{
  "encoder_norm": "layernorm",
  "encoder_drop_path": 0.05,
  "fusion_encoder_qk_norm": false,
  "init": "torch_default",
  "muon_scale": "match_rms_adamw",
  "steps": 4800,
  "lr_schedule": "linear",
  "weight_decay": 0.2
}
Rows from block 5 of the image encoder of a small model that answers yes/no questions on an image's attributes, named by matrix and row number. Rows with one number belong to one neuron. Each number is 128 + 24 x the weight over its row's rms, rounded and kept within 0 to 255. All counts start at 0. Numbers have three digits each. After the name is the row's rms in percent of the matrix's.
After each neuron's rows are labels from the 100 images, of 14976, where the neuron reaches its highest value: "top examples" is what is common among them. Only what is clearly more common there than usual is listed. The data: small renderings of single solids in any pose. In brackets: how many of the 100, against the usual share in percent.
# fc1: MLP up (encoder.blocks.5.mlp.fc1.weight, 768x256), inputs 0-63
# fc2: MLP down (encoder.blocks.5.mlp.fc2.weight, 256x768, transposed), outputs 0-63

fc1.183 049:118139101144176133151140128169117128128153100143133101135127113142067128114115130120119123124160152114146157144113103116117149112118108146117127141095114137111102127175091114125080129136125151
fc2.183 051:155112160129093171111113159134085093134119138094083145134139088153152117091140144115166159145135119139140121097158128120170140160117125138131200135130123104095149101114157153138149132123115112
top examples: spring (25 vs 4.3)

fc1.318 165:103147131079133133063169112155136099140129165130074136141106130147104113107115197131093110145105105153131140111145135120133109150178117166132115094132100100117102138123167117169116096122125094
fc2.318 159:114160092144158127139095119144149092138129105120074129159168153101135171125117099167137118135118144125126103138123128143106133128126129091120128181145104073101182139105179116139142112140133136
top examples: red (100 vs 8.8)

fc1.335 097:137097136134114158165140135102096109148108118087101116153165127126114111131090110117103134115128134129140114146130077116132163113169149120152139115118113152117108115130133158130119150105135135
fc2.335 095:174105140130141165142129111103163151119130091147112129120157110150149120111103130086137128135152113131135141130115137130140182095166100153121145144140119118133085144123153098173130133086134108
top examples: metallic (72 vs 33.9); yellow (56 vs 8.2); teal (33 vs 8.2)

fc1.421 032:103140145127129120114148173142144107143118154162158141114120132143099094130157126087103131121158143128154149132113105124109122147160110099151125101138124136137129155100146159147127160108133109
fc2.421 034:175149150136119183118138146115150147130131130154107141136154078146132138148099130154145148168117130112124168154087132128132159118177121193141112141121101123126123093150126141135107091120165162
top examples: green (99 vs 8.3)

fc1.680 022:126108131161111149174145151136124132096111097083096136092124106129135098132118122134119173152155126109102125145132108139088133157116161123134130152155117126151110145131110130125120105092155100
fc2.680 023:192139141103122117129086155132159143157107132141166073139162146105135126146156135179132122111096145131169135088080125139124131146114128167097117100141102149144155103085144098108136135138105140
top examples: striped (33 vs 10.2); red (25 vs 8.8)

fc1.629 041:146117088121060129090168151144113171128112106101107082142107142126082142126098133110106142137120139085112172132118144155119114108140123118128169132122124107132128147097117100134167158093130092
fc2.629 041:132161119132137138106134130124162103111113137120138108158121108131111130124120123088123150112148095140147156112133129096109115142133163155100102172144163100151082125127131149142094115206123185
top examples: red (97 vs 8.8); matte (60 vs 32.9)

fc1.397 152:115134135122129134160111109111093164125145147139156121150144127156107123132110145183094129144102159139111128092091155124162120121147087120148102165116096098151084154097118127109118155150115118
fc2.397 164:132093107115104146142182184119097128139123127105110139099147096133110158124158135121124133097143126118105102133178125124149139088135143089115146134167087139121116118161104131116126170137087136
top examples: black (49 vs 8.6); brown (43 vs 8.3)

fc1.488 099:116140119162128125215140108116129128123141123093144124092152154127145120192122074139138106132126095164138091142134107154128116093137121163140136135188114080120173164126105121115139108138124170
fc2.488 095:103123131158101128107143138126084134152157132120142104128165101135133145109142129130123177113100165067104126150095074140157132136128097130110120168175167133107094095151170092126124122115159095
top examples: teal (30 vs 8.2)

fc1.359 106:134190157127128086126126152141155118123161104129106136096184126123136122109080130092094120162141133139114177151167153118144110135113123090124150092122157161130080134134082143112121110107130130
fc2.359 104:136080145131098110134174113118166158145116158112092116137139137117141153121102111115163139112102118106099075160099111116135123150122139162170145159151151116164128117104150145117128107098099105
top examples: checkered (29 vs 10.1)

fc1.267 032:129113104125119171128135128127121123148099136113099088156098133145107114126109112160099132134098147100106191108156127168130142126113142189147145092125136114124100128124144076142142123143131155
fc2.267 032:132156101058139110124125124115147124119113120135125151157107150148081149145148137112119138096110153146135146088166122152119115122129143186079114122134118117135160129160105195166147115145137150
top examples: red (100 vs 8.8); plain (94 vs 59.9)

fc1.74 043:085133107145124132158108118129120175135122111083122094059150095125144136120140101186132136093095114065151124130142132129141156137123130165142166151142144107176121156139142139102126131156147082
fc2.74 045:120097144141119125148144160156102127101135122130158144121109172137103122124084153109079119133166146193107149109089140112127100147094115138095094080146142128117144151127124065167105128134160161
top examples: grey (37 vs 8.5)

fc1.386 090:085156133143123125096169125079135178130126128160111124111106129140128158128097105155147136111072109138177113102092107086137108178126126155123123076089116163130072116123125091110141161155126122
fc2.386 091:128129099101126133134134083131137118134127083113107157142109173088174124129138158147112131137157115136085132131145145102145163111093115131159129117178102124109127124120129130101113128098153140
top examples: orange (58 vs 8.3); yellow (34 vs 8.2)

fc1.512 067:109150125105174127129172124145149106155082116157165148131120113150149170139115100136109116120060099140095129150087144144148131091143134112140123158161103142159167157158162168112101080126132132
fc2.512 064:143148142168104128185186140093135117117144131113119100157148118132119125114124090139121125107072103125146142069107103145094124100087135167135105115153152086160122144162140116121135104112119116
top examples: green (100 vs 8.3)

fc1.16 140:101168106131131109166094099120078145118113135124162102174123164114150188114073123136142125161077128162163099097124155140117155166114136072089158129141126107126109123098099102131123088122130117
fc2.16 155:139180117125135105118099112149153125100099118166130141108143107118151118169172136116140136093144086098148105125140094092135127104127109189123124125137060112115117126180120109112152190133116150
top examples: black (55 vs 8.6); brown (41 vs 8.3)

fc1.340 178:092141139070163139153131153113143106157125103117159114153132105135150112162149156137110124112111104151134122152159135112105165122146126121113141185124145102123099106096081126135175134137099135
fc2.340 163:141140119095140131137127112134112120166156129161159188130121142126141130114132135090134142060137107093152143177178134115140111167099147148143103106117091156108114115154108129122157103120107135
top examples: yellow (47 vs 8.2)

fc1.153 027:142098139118143143142103114152106132129126116105131100118106092124174097098110112131156174123112129104135132112109147134124124121140136101112133148153109115187100134152175131100110165116129158
fc2.153 027:115116125126132116112137188080137122154107118180145128086147136127116124126167162156133093135143164173089168147117131126089165168124138132133127082118123103115137117109110073137154124162110098
top examples: purple (100 vs 8)

fc1.201 100:128154085108157150116116141144151129166178173119111087121085144082100140152126153097122079148108125198163151135108190107122121088103122112105162145134161116088140143172146139129116139141106119
fc2.201 107:089137141143154138130128098110089120067149106146170126142145103148136102093151144112105149116167142099114101102144116132114137140127107102162126104122127105174117068121137127147149124146146097
top examples: cube frame (38 vs 3.8); spring (32 vs 4.3); orange (25 vs 8.3)

fc1.33 131:103156154159104127156098118105112087091139108140141117121099158129145136116170102135115142134189139129142161116129122086112098134124121140098087096153121148138116130138114148151127159150135083
fc2.33 114:111124106130128125130158163175181141140108106106067124070100126139094156139143125126134139156138161144102132151064134139153163114126135146132103131115107094164161097110112114126122095155118108
top examples: purple (62 vs 8); blue (33 vs 8.1)

fc1.354 103:183157101119093138123137110142118124109129130112122147111140154125144132132127143111152128113144094142183100145106146126141095124090140152120142102115144135083118087141155178152142112133140110
fc2.354 095:142136094089124139152098138118100150188152128129176113128103088175138149126162117100140158159124129123122135140148086125125116108109114125149116142115106101103163113113088115125130116125083138
top examples: matte (64 vs 32.9); green (29 vs 8.3); checkered (29 vs 10.1)

fc1.271 157:091140064145108127121151145163119134159159109135102121122173111112093122089127114145130127114093090196129098161096133159123161161092134106098131112093143142123122165142120142161144130164135149
fc2.271 144:119136135132166162144160113114133135127131146118169158123115170135129108100205130113118143139149132125155131138156171145116156077156185148136125107165078117086164120151108103162085135124144115
top examples: plain (97 vs 59.9); white (37 vs 8.3); orange (26 vs 8.3)

fc1.547 043:066137146157144123104112152156156132097116126179109143127125118162114120142139148126131108130093082112143118147111133100106159135112125116136150145146131120119112172108076118102120092163114114
fc2.547 039:124128121101128156100104145118075155147149116100137110171152182093139110179117135126073132122152125132144174117172101092129098148129136125161115132165098123111146123123182087107154125127121126
top examples: blue (96 vs 8.1)

fc1.381 183:148119141126105099151119132165118092098083080168152120133102118130164134099105141140106111133078125112143152123103113149123135127059159150118140135148125110128123155124130170096139140141124119
fc2.381 158:178193136137128129125189139124165098154107158136142147205137129135124124146161086161126144101137078111122126120155152122095105146160118146127107104155100166129165115175166119071128147165108090
top examples: black (44 vs 8.6); green (28 vs 8.3)

fc1.19 145:174165128132159124120118123113083115135140097171119141163135107121109113083134122164112143130121163124101117134150172133116123131145126141124140150132128152123123130116184127122107149107128121
fc2.19 155:132099152098155135124123138137163113132098132101123109102129118156149112089142127128106077143148217111145099137099118120145106100119116123110111140100074114083143111106150156122130095156130123
top examples: pink (43 vs 8.4); purple (30 vs 8)

fc1.658 114:130131138143127138104148159155116148127131101103106097160131105114144136136121119136129098116125112140141078128110139111118103103149119110126117111139139125159149156097143158094134078088181119
fc2.658 113:117140113104120132146116071107123095135124097141159157117137102153148172140154119161119087116144147101139075111158128073151120082124146147128134134137063127161132111109134127111149148174112183
top examples: blue (100 vs 8.1)

fc1.686 106:114133113140114150122118152112124103113161153124081123112102114096110148155093164122151112147148092075156111148105158166111114118134169129123125141093182123122096087110127153149114141149126133
fc2.686 103:137131139115075158168158116146084100130142101130201102136165120155148155092150131134151156098141109165124139175117101139101068107140126112104117136125096092124139142079107107162116106153087114
top examples: green (31 vs 8.3); checkered (28 vs 10.1)

fc1.752 032:140149110109137158098101127105135146156147119152129133117146150173105089117166155113112164161138161164092118112142112131120161133090078135129172136162109138145137137138102117093146161118153149
fc2.752 031:089122127133107108106158169110049147120111150144134150132120141154102120121116069141099109093125125138138153126128116141154115174134179178159134087113167077130088114169171163137137113150090140
top examples: plain (98 vs 59.9)

fc1.114 033:118139172143187087108125111121122126085151117068142147113165133117143138163129161125163067102115095135102165139099145160140108108133124097123129165087117151140154155119119156100099129146168140
fc2.114 034:123100105124122113148108140106139125163105151176115095103110114125143148127123115132076159119106121134156116152079111113149148132160130163131156089167115157119138162102136076144163151118125129
top examples: teal (57 vs 8.2); dotted (26 vs 10.1)

fc1.336 093:111147118106156138094141146167161147108099149129153160117121146171131118139135110154107123153147135103110110160142129161095075089149100119131128134126113094137120112140108091097119137146118088
fc2.336 093:149147127141134138122125118134135135158148123156146121121120090105140159132101113110132175114096136105135192157079091089148148171105142103129122145143117144114142122121102172174149132122138174
top examples: red (28 vs 8.8)

fc1.53 071:168121148160106103091098110154143155106103102131101102129182150102139122105098073119093118155132111063115173106109120111154154164133075097153159148133134134179181112176109168109130100128116131
fc2.53 065:123122121126123107134168162121165126151183125102159110120098116166113144151147160110112157097108153110121128158158142091128174163141173107094066142136118160158098110114150145145045125123103115
top examples: blue (40 vs 8.1)

fc1.95 113:119136148117091141119124115118112137085123122136088137120177175105120153125092103144172117128132147087118115121135112123130131154178126121125132138113066179149138152136138107119142130127145128
fc2.95 102:111126136129150137119081115140116146164138147111122128164140159154125111174129133104105145166134156149157124154115140132133153147167099116092144093109141109082106109111139143105128174150156102
top examples: orange (72 vs 8.3); dotted (31 vs 10.1)

fc1.338 066:136127076083124157178127115103113143133125108131122088153136100128139156154143123120140147174145127144119101117127103127108114104157145119134103106175149162179122129167115114138117145110134138
fc2.338 064:097146153135124123126151133102134132134124114092142141122146084165154167071091128081099136155146117102136114109133116114138158104100094170133171114109118132131096125116145138168128145110134097
top examples: cube frame (38 vs 3.8); orange (32 vs 8.3)

fc1.54 096:096126150096130160162080131128115133105102153079161128133101125082105131131132150121107107147167137153122139147117170177148119148108124149160131148123121138148129115110128148120161131114136116
fc2.54 105:159085143162166119124109109147156140155116206128122106112129139091117130156144094096079110131122110114119119140082096117133098159148121066136155124100152121155148170088101108111131172105134121
top examples: purple (97 vs 8); checkered (29 vs 10.1)

fc1.247 085:148113124154100123151138119083119110130120149122130135081115138094082139131135146101157124125139079132141170139111131169156065110121166182164147119137151138115095089086136126152148143117138123
fc2.247 081:141151139183103133112156117147138102125107144090144099090134113123128163137144105174132146137145155072141085138136115124122111127129134118105105138086107067167138084134125151149151094153082125
top examples: grey (37 vs 8.5)

fc1.556 113:147121113135127130163084112126153086121090091160152124131123132126101148121107154123134091119133153159129163115103154145131124146122181101140067153150161082167150123113129139074115070114129143
fc2.556 116:145129143152062109125125075121143146125166146118146164111182139128123136127138128103115127161156108081108144159085137119136143121112133096119132114129118131125183109154134115116111149064129092
top examples: purple (95 vs 8)

fc1.703 052:160155120124145111106109109138111114117147167097141128110068125089152154142099111086115145161132095128150174155089112154139116109110141106101096109132159142136098139155146135134193158128086084
fc2.703 051:142123130117115120137130103134104137167133084170154131111152109197113127108179140142128123060122139129092121138148140143085094117128107136145122111094131138130148116123094102145114136156162103
top examples: teal (66 vs 8.2)

fc1.614 069:113138098156103116144146138138099177169172155138156155126131149122106135082132116143100133122123136147092144154121115162124130149105122104112144080137138163173115120144147114117155165127152103
fc2.614 073:149151166119118156109171148127106138145127159149123148123119126202134156097137154113113096105141135127130115150133115149166117108176130162137117109095116077093094143134110142120111116161103089
top examples: glossy (61 vs 33.3); orange (32 vs 8.3)

fc1.352 030:076081127136142133142100114131120123160140160140095094166112170114112139155136104135093151124134139097113172106120138121145110140099103144149149105153144099107078102109159096150104121134139134
fc2.352 032:120131111150135116156099131074109116096115130116170179104113140116112144183101144156125110168136109162124105095107099113099152097140122127125108129106124053116144169140135178119137148119147152
top examples: orange (82 vs 8.3)

fc1.226 028:120117113140162128168122133108103113095124068145138108147100098144130115134115117131169108096146142153155138172167109145096143152103098100125068120101087136158173155148125151117119086110164158
fc2.226 025:172150145102120125103112157158147131151130140145191116125149100122125108119134110146111101106104118107125159055121127104127095106155139153112155117153132134117112176130121141162132141134099096
top examples: blue (100 vs 8.1); plain (93 vs 59.9)

fc1.270 163:066126106107096090080162127127106151154077133129124129089139117120121114109143117110163151133144128166150141151124120125136103127084133147131147109118094125120112129109116130114112117135146176
fc2.270 170:145134078097142097125139068091127154173107169153147118120138103167124132087119143099140147132164136134122116109100063151122116145084092160153151140160119131143111089124104145173146147129162135
top examples: black (43 vs 8.6); brown (31 vs 8.3)

fc1.227 076:097138117125108172108101142121145174125128105114104088179154119128124112125142110166074127103132099085110123073100143098123128138141122150124166132126106123157138106163094151122163129136106129
fc2.227 070:125142137138140131181122157104158114132150131112126147116109149162122137146112171138114125099156189181123146161126106109170168111107115110153118129123085103138099137145116137134089145141141101
top examples: black (35 vs 8.6); brown (34 vs 8.3)

fc1.23 069:100155112117127120116108151181170100147133138089176118142129145162101136112143139123136137148128114096153060148114123133136122118133148151116105080159170169116125064138168141097140147129115091
fc2.23 072:169155154102098153113123109113094140167125136171201100150122116147152158127147153074120134115122151123123128110122092097107092121116103137123121155100075103067110123137102135120115140146110105
top examples: matte (63 vs 32.9); checkered (30 vs 10.1); green (28 vs 8.3)

fc1.115 168:099153126130089115094147172122133128172149133121142161126145142145096137116152110128133119156119067152141138138069188155118080129160121147145121112160145126134100153160115134094128148133173087
fc2.115 173:131136132133103106177112125123127150117146127138086113167125140149170142124107144140078131141081151096115140097083118120136143090088093105180091129184114090145125128096092088104157114142158111
top examples: green (65 vs 8.3); purple (28 vs 8)

fc1.435 032:099092161128115178128103130131140161129164131102088138121126128121109116096150108149135096111146115120139087149120133148137138137092114117106128103126119101165146117143113124134141135148157111
fc2.435 030:148115118091136116091123160073111103114120134195145117129115140151109131135103133143128148143091151115122176126127098147127119128145157124131096123115111135091070121136125125082153107092092112
top examples: teal (98 vs 8.2)

fc1.758 165:101124104119144151124131138156141150109155175138106083143056118160124072160134150105109096156171154102146189121114167105108109124128111131163118137136136165100089136147124105175174157153172087
fc2.758 153:154132132065144112148080146119143084146108130130081158136114125134186141114111127112171141129113119130153111158103081111138122142093090096133152139144117111139066091144129133162108138105126104
top examples: dotted (29 vs 10.1)

fc1.529 210:129154152116170153113120091125142092135135153152122093132095159155130151144140155111143118109110119142143138109137179097096107136138099120122159111140140107172130132127191104107125113151125107
fc2.529 196:162122186177116109091130178150100121120077152189127105128148124111116124106163133115105100121167143147117145131148158110149129100129139130133134121147142081100090097128144134155118137144120088
top examples: spring (51 vs 4.3); orange (40 vs 8.3); cube frame (32 vs 3.8)

fc1.745 024:124123125176131090146115130123157100081088146084092103135108171142129127142119129159131123151119105116095090126134170124196103120128115156154129129163147091141134101145131147112107200078092131
fc2.745 024:083147106154124120115137112100095114128158138125140118108166127090126114156156128123121100111134119091155145137136103091110158128120116128104110175106090156171115157135138119149101081121142103
top examples: pink (51 vs 8.4)

fc1.606 137:127108166156093111090139144146095168141123101169177104133167144098155129111098079133169158136125117090143176145106154181116172107127130111114120137086061101089104131130128160113105137143098107
fc2.606 144:115123154123119140154103120140151132200099094146147135148131115135096119100089130129107119139141125103106138125133139133133107131145130122107119125166097182100116140158100107161091133150167161
top examples: yellow (57 vs 8.2)

fc1.20 045:152106118143150121129108158121142147145158136117114097119152097126133126104089096167106197112114113081106111117108159162076130155124164164110126126159162086127127125143137150099128135185104120
fc2.20 047:090139155127147114130130169130104124133086094157163142127120177147174127119091127122113078144136149142133197110133103084098097101077147101122121103128096167108134157114102107150106111135117116
top examples: black (79 vs 8.6)

fc1.85 133:166138176135161127145122139164151141097147153130151109141103158130145134143130141154073151131145145128130151092154156077160120145152098135133159152130104130122100125158103113158080076155113165
fc2.85 135:098120106101114113140112116106117122192160088105079120111143117129170117123123124123181117106091113091116133109110085099122124127145133121135144150132102127126106143136092118086128166138068131
top examples: black (50 vs 8.6); brown (46 vs 8.3)

fc1.218 095:071115118140148169159093106135131168110182165102112140135130121130135192192149118114155124172139134143164170142106115149150082158100089140130130145121148138171135113119080111094131099118135125
fc2.218 103:176140148140125114133080172135120144129097133149128162134093139128154122152159108114109130111120135095146105119101132098153162111112134120142155105163108141129140158135096150137108114144113145
top examples: purple (74 vs 8); checkered (29 vs 10.1)

fc1.334 083:079125127158102147113133192175126122103102129101140117158128128150115087138128115142149092115163119123099108192146175105140117137133097123136181111136131110109119125113119067144156133134135095
fc2.334 080:155130103124153120145127179118130152139140141153155127123139146097135107177144136069088110139157120126178108132095117136113153134139140100132127152115126115121091176102111130116137139115139107
top examples: green (50 vs 8.3); dotted (31 vs 10.1); checkered (27 vs 10.1)

fc1.554 135:140136137206154158138120132130141135141157151137151138101082114143127125135130092156143079087152128113120194087111114125122119115118130135152149101122130147086101082109104138106143146171152146
fc2.554 128:127098116126131115149144132126095141138158156126127126123143108123095122144086187098077178157140147118118108123143104111148124128110127108201073100103126127112135124158132158128138133174111143
top examples: grey (46 vs 8.5)

fc1.392 043:157090163128113140112128144086124139090080147182089113115132117118119103140148119141132136134147124098155134086160138145141137152137164090114127178130114099161138113110129131122139133143109147
fc2.392 043:116117083102175082136101146147131094158144116098133117099111159168133128131112140137095166144104118105106116150131127130105076132111111147167118135144162161119115131118136101140122160081135079
top examples: teal (76 vs 8.2)

fc1.711 163:073097142110122145092134134134140130160135181114093130148104103107079134091130132116112108121083084141137147169135159104112109124139132158137080098103156064103113129126171137137127119139104105
fc2.711 156:103141139185106147125179103126113120120135121137071154114150125124156146120096160165108150138129107119088081150152095143123169125127138110103130135155119101134121094120141149137151088103160121
top examples: red (51 vs 8.8); green (49 vs 8.3)

fc1.275 058:172123135112120143136093106124150106152169136112113116073094159088108096165157132158125182163095115175150156140124110105143152119146151146138102138117067099138086076118158096098136122113144121
fc2.275 057:139129138114123188136131138125123143160148134119178082141109140132121173121079094162126144113099127118098167150071147138109117123079127085115091133131141092156134124129085116115147131170115157
top examples: orange (93 vs 8.3)

fc1.256 153:116147130122127127151104143123080198105106147099135101112129132112116124150140099139168169127123172134131096111118090077142144145128105091114121099089106156143089125088150169096129142120119115
fc2.256 167:127116097141144118107118106128130141118117143119176154124158131142106099125152111132139128156144127110105103139126131082162160115126077152130114144128102119128129103128161103097134126148101117
top examples: brown (55 vs 8.3)

fc1.379 061:144126129148093080118137164110109180094145153139109099113107091159159114120160117151150154149126114146164152091093146119152097105126139138133131130133121149132069112133133155123119137137137117
fc2.379 061:132130126114130137144129139099145102112079103138081125144131101077121102152095108128163154143160087141135148118147126143131166137142144129120138148158090096136088135114121111146136132152101119
top examples: teal (61 vs 8.2)

fc1.577 141:104095134160098119133122142158083115110127128179141128150158157139065084144101102133151145104099156147121088158111085137133137157105105121097114121105083164182138128093167160131110123119114119
fc2.577 127:131142113160159099134140133148164142165138122122156099138116144097173155111169120158133120151153151127131107096169123116149108110159148094146143138112161149120121124144129113126163122144123146
top examples: white (41 vs 8.3)

fc1.390 087:150106141123141069110109107080132177077123165160140113150098145124141105130133125135139147158162154134103150098152160146154128109141145122104089126085162110096173125136138152121157156124166070
fc2.390 090:094151118091115086133086132141144138137148113110165101115138083131194104126113137138123102137080114116127114146080153116140127122106110141154127149148116139139140099118117104130093146137140140
top examples: teal (86 vs 8.2)

fc1.412 154:174128137115106099129147135146081139152112145102148135106139186136080098134089109166119128142134111114095155129096125100154147126087123175112128093127112130123128176174108171151118127155173157
fc2.412 169:136130136158111134121124152125125100115137089106166093163090155132124069140126131166134101151139165132114162103165122087109146137145121112141142139119099080114121158111119118181141084119109171
top examples: plain (92 vs 59.9); red (43 vs 8.8); orange (26 vs 8.3)

fc1.127 135:108129083111132113145107120076143132121124086115125123164162154098135154164174150120147099098177114159141142139113159132096138141099144126084113111148158079103131116118157172157151117129130156
fc2.127 159:089082087150116099138108097163157153096132146079111138111134108128098153146177139143135127115165126153093098140126108171125120142082114113120151119121096150081167103144123168144077149094138142
top examples: purple (69 vs 8); red (31 vs 8.8)

fc1.707 026:128134111100194165109186138119161131160115158169121084147137121136075092135174121115074129128107108122082145157096117140097119150143153153121157083143129103124082148118141126139092147102156123
fc2.707 029:138104174143095127115119155109119097086126161096121139124157163110135128150119099155102133129092161174152164122105132133126179122145105144113116134152144126114147131163162129158133097147163120
top examples: green (98 vs 8.3); plain (91 vs 59.9)

fc1.37 059:099143138143100120146141113121172107155097146115150145114133085109128127128123116147168097147133148084155122159102138130132127146157141141145094117144148146158097152126132145128122118119133149
fc2.37 055:140118183125155145133123159145102128117149097132119121121139155135148180124118153098138131155127087127132090128141163131134114100129140137137168161141108139124155122094132116111114105101146096
top examples: metallic (84 vs 33.9); purple (46 vs 8); blue (43 vs 8.1)

fc1.578 116:068156112088110176156139103102135134171155156105099144153131135079110141127126140110068188130110102137155108116126171098107134143075126115082150142117173158137116147122141154096138148134115119
fc2.578 108:150101142147169096104121166130100089076156142159127126079119114159136119105143097090118119132176140145131088139118121121116116114167138106170156112109100087073104115125163085140141186114126097
top examples: spring (32 vs 4.3); orange (32 vs 8.3); cube frame (26 vs 3.8)

fc1.685 057:097102174105146110167140075134097117112123190124140118135106156090157152138123104167137147122095104122133111126125134174162132090126115101134116139141106136152138141148125139143118179139111133
fc2.685 062:125106117150130121133114166132119166131142129124138166098118125155083122164110182173086115148121179137113122137119103136138134138152140134096099110115131108110094130137164109136108114113176115
top examples: grey (50 vs 8.5); white (49 vs 8.3)

fc1.712 169:101148118091151095122106135136166125127147108119162154094126155134147147112161155134130142159111152096098114112146111101113130128108138137124144180104134147129110066084152116174104161114125152
fc2.712 167:135105090148103129127133126103126141105127137102093103138134126099122180131152133108121079121103141101150072096135109122131112057137131128129139129144135116148087150133093170138165165095114133
top examples: brown (53 vs 8.3); pink (30 vs 8.4)

fc1.503 134:123139149113149101126106126160115165144177171068130077134121177157115116120111134138127137082116089178115108157084128155123128132161101113098112137120144167147140128152138136124127127153149120
fc2.503 139:116185113167119122059099110143127135096107122137120154144105143150149146082187119128145169160121129081091106141120118130146130106115117149107138108124133123125094177115134144110160112165153139
top examples: white (74 vs 8.3); grey (26 vs 8.5)

fc1.750 059:185139190124124140137106097134133125167117132132143138128179129141147115113133139098125138147150141120155103099107157137129187145154080171134122133152165104128115138125132134090075118155116166
fc2.750 058:057119095134149135103115091169126138123163129100137134110139144124120132115144169129112146134126103149096190183096150105118154162153119143152122117152156135151167101117152141155120100111154088
top examples: purple (92 vs 8)

fc1.687 074:139092097141103141119145138093131196133106169132136115102126132117134125093169106127098137155127162125128164108120087126163107113103121149125157110152136139110121112164093119128107129130120063
fc2.687 068:106192091121139162142092149146148118124157109120101155121164107146131134159094117086119127111158115155128119128122137115115147139123136117121113106124138087109143118133151136143149114129149141
top examples: yellow (54 vs 8.2)

fc1.10 131:115126106117115117101153164106131198107125117145122156067120133104145157117104102172116130170132156107107109081105163135153144145124156135164158127144112079152113146151149132158155118136135174
fc2.10 128:135172114128167108095107112151140107109145103115144148159172138091170122129138110063093170144117117123110138140139106090107135160099170135127111135126079162118120142126135099133118170108147112
top examples: yellow (53 vs 8.2); orange (34 vs 8.3)

fc1.236 164:122140149136118107159147152103098093107111097098122137130167127158132149108114111107167116144122100138115148128129138140116161149128142087130109122121102156157097126149119141093114155100114151
fc2.236 140:188141107068127162143169140118117149113140109127131134099102126133099101107083127136173122132157135109155073129113146176066111127151147145119148141122097151096138101128125105111104134114154109
top examples: white (25 vs 8.3)

fc1.647 131:136124110144117161120145170152063132121157100124150117117140164156117138114134183096166144145162135101151127146182145139136123111139118116167138132127098117112137137136127137134110105124124140
fc2.647 144:156119127095123125166115133113087127167140114142099170143135093137187151140153114106151142173137123115150092148161116146130103138116069100148125095121147092106165097117091136123156151091118151
top examples: dotted (28 vs 10.1)

fc1.697 029:199133126108119136144107162138141133152165166125162110118144144146139135109095168151140167168133133152121127092136150142162186144091092095128130108125133112107118146137167121069112128127171120
fc2.697 028:084104134110139121081111124134098124118122134126118136132125151130126105124117104133129128140086146153152180138118104119080112146120123144132136109137125092177117110159127144138131144140140150
top examples: plain (100 vs 59.9); matte (60 vs 32.9); orange (57 vs 8.3)

fc1.651 059:117121164168094144121159144117165157087121099165131131133130111150105142138109148118127122109158164089127138138133163129132140069113187148128143069158115092115103137109142124126120099167104107
fc2.651 060:162132130072146143149098118125141175140116129147098166131153130095121133145103093110136070154175120125125139072149100098164130122105129169151132152120115154135154128163162151149125098126181162
top examples: yellow (50 vs 8.2); teal (48 vs 8.2)

fc1.314 058:105153152146127125143136147114111144155132155144112120114121169107111143141103104099091140107138131141144140159084116118154127108165166108157095114123124117117153133130105136132098171106136154
fc2.314 057:091145114125085107143157145119120124119148154148130170118150064164136136107113164161086165159104094100117146137134154137167135087139114131117114157141119133141154167131129108096092085141153115
top examples: green (88 vs 8.3)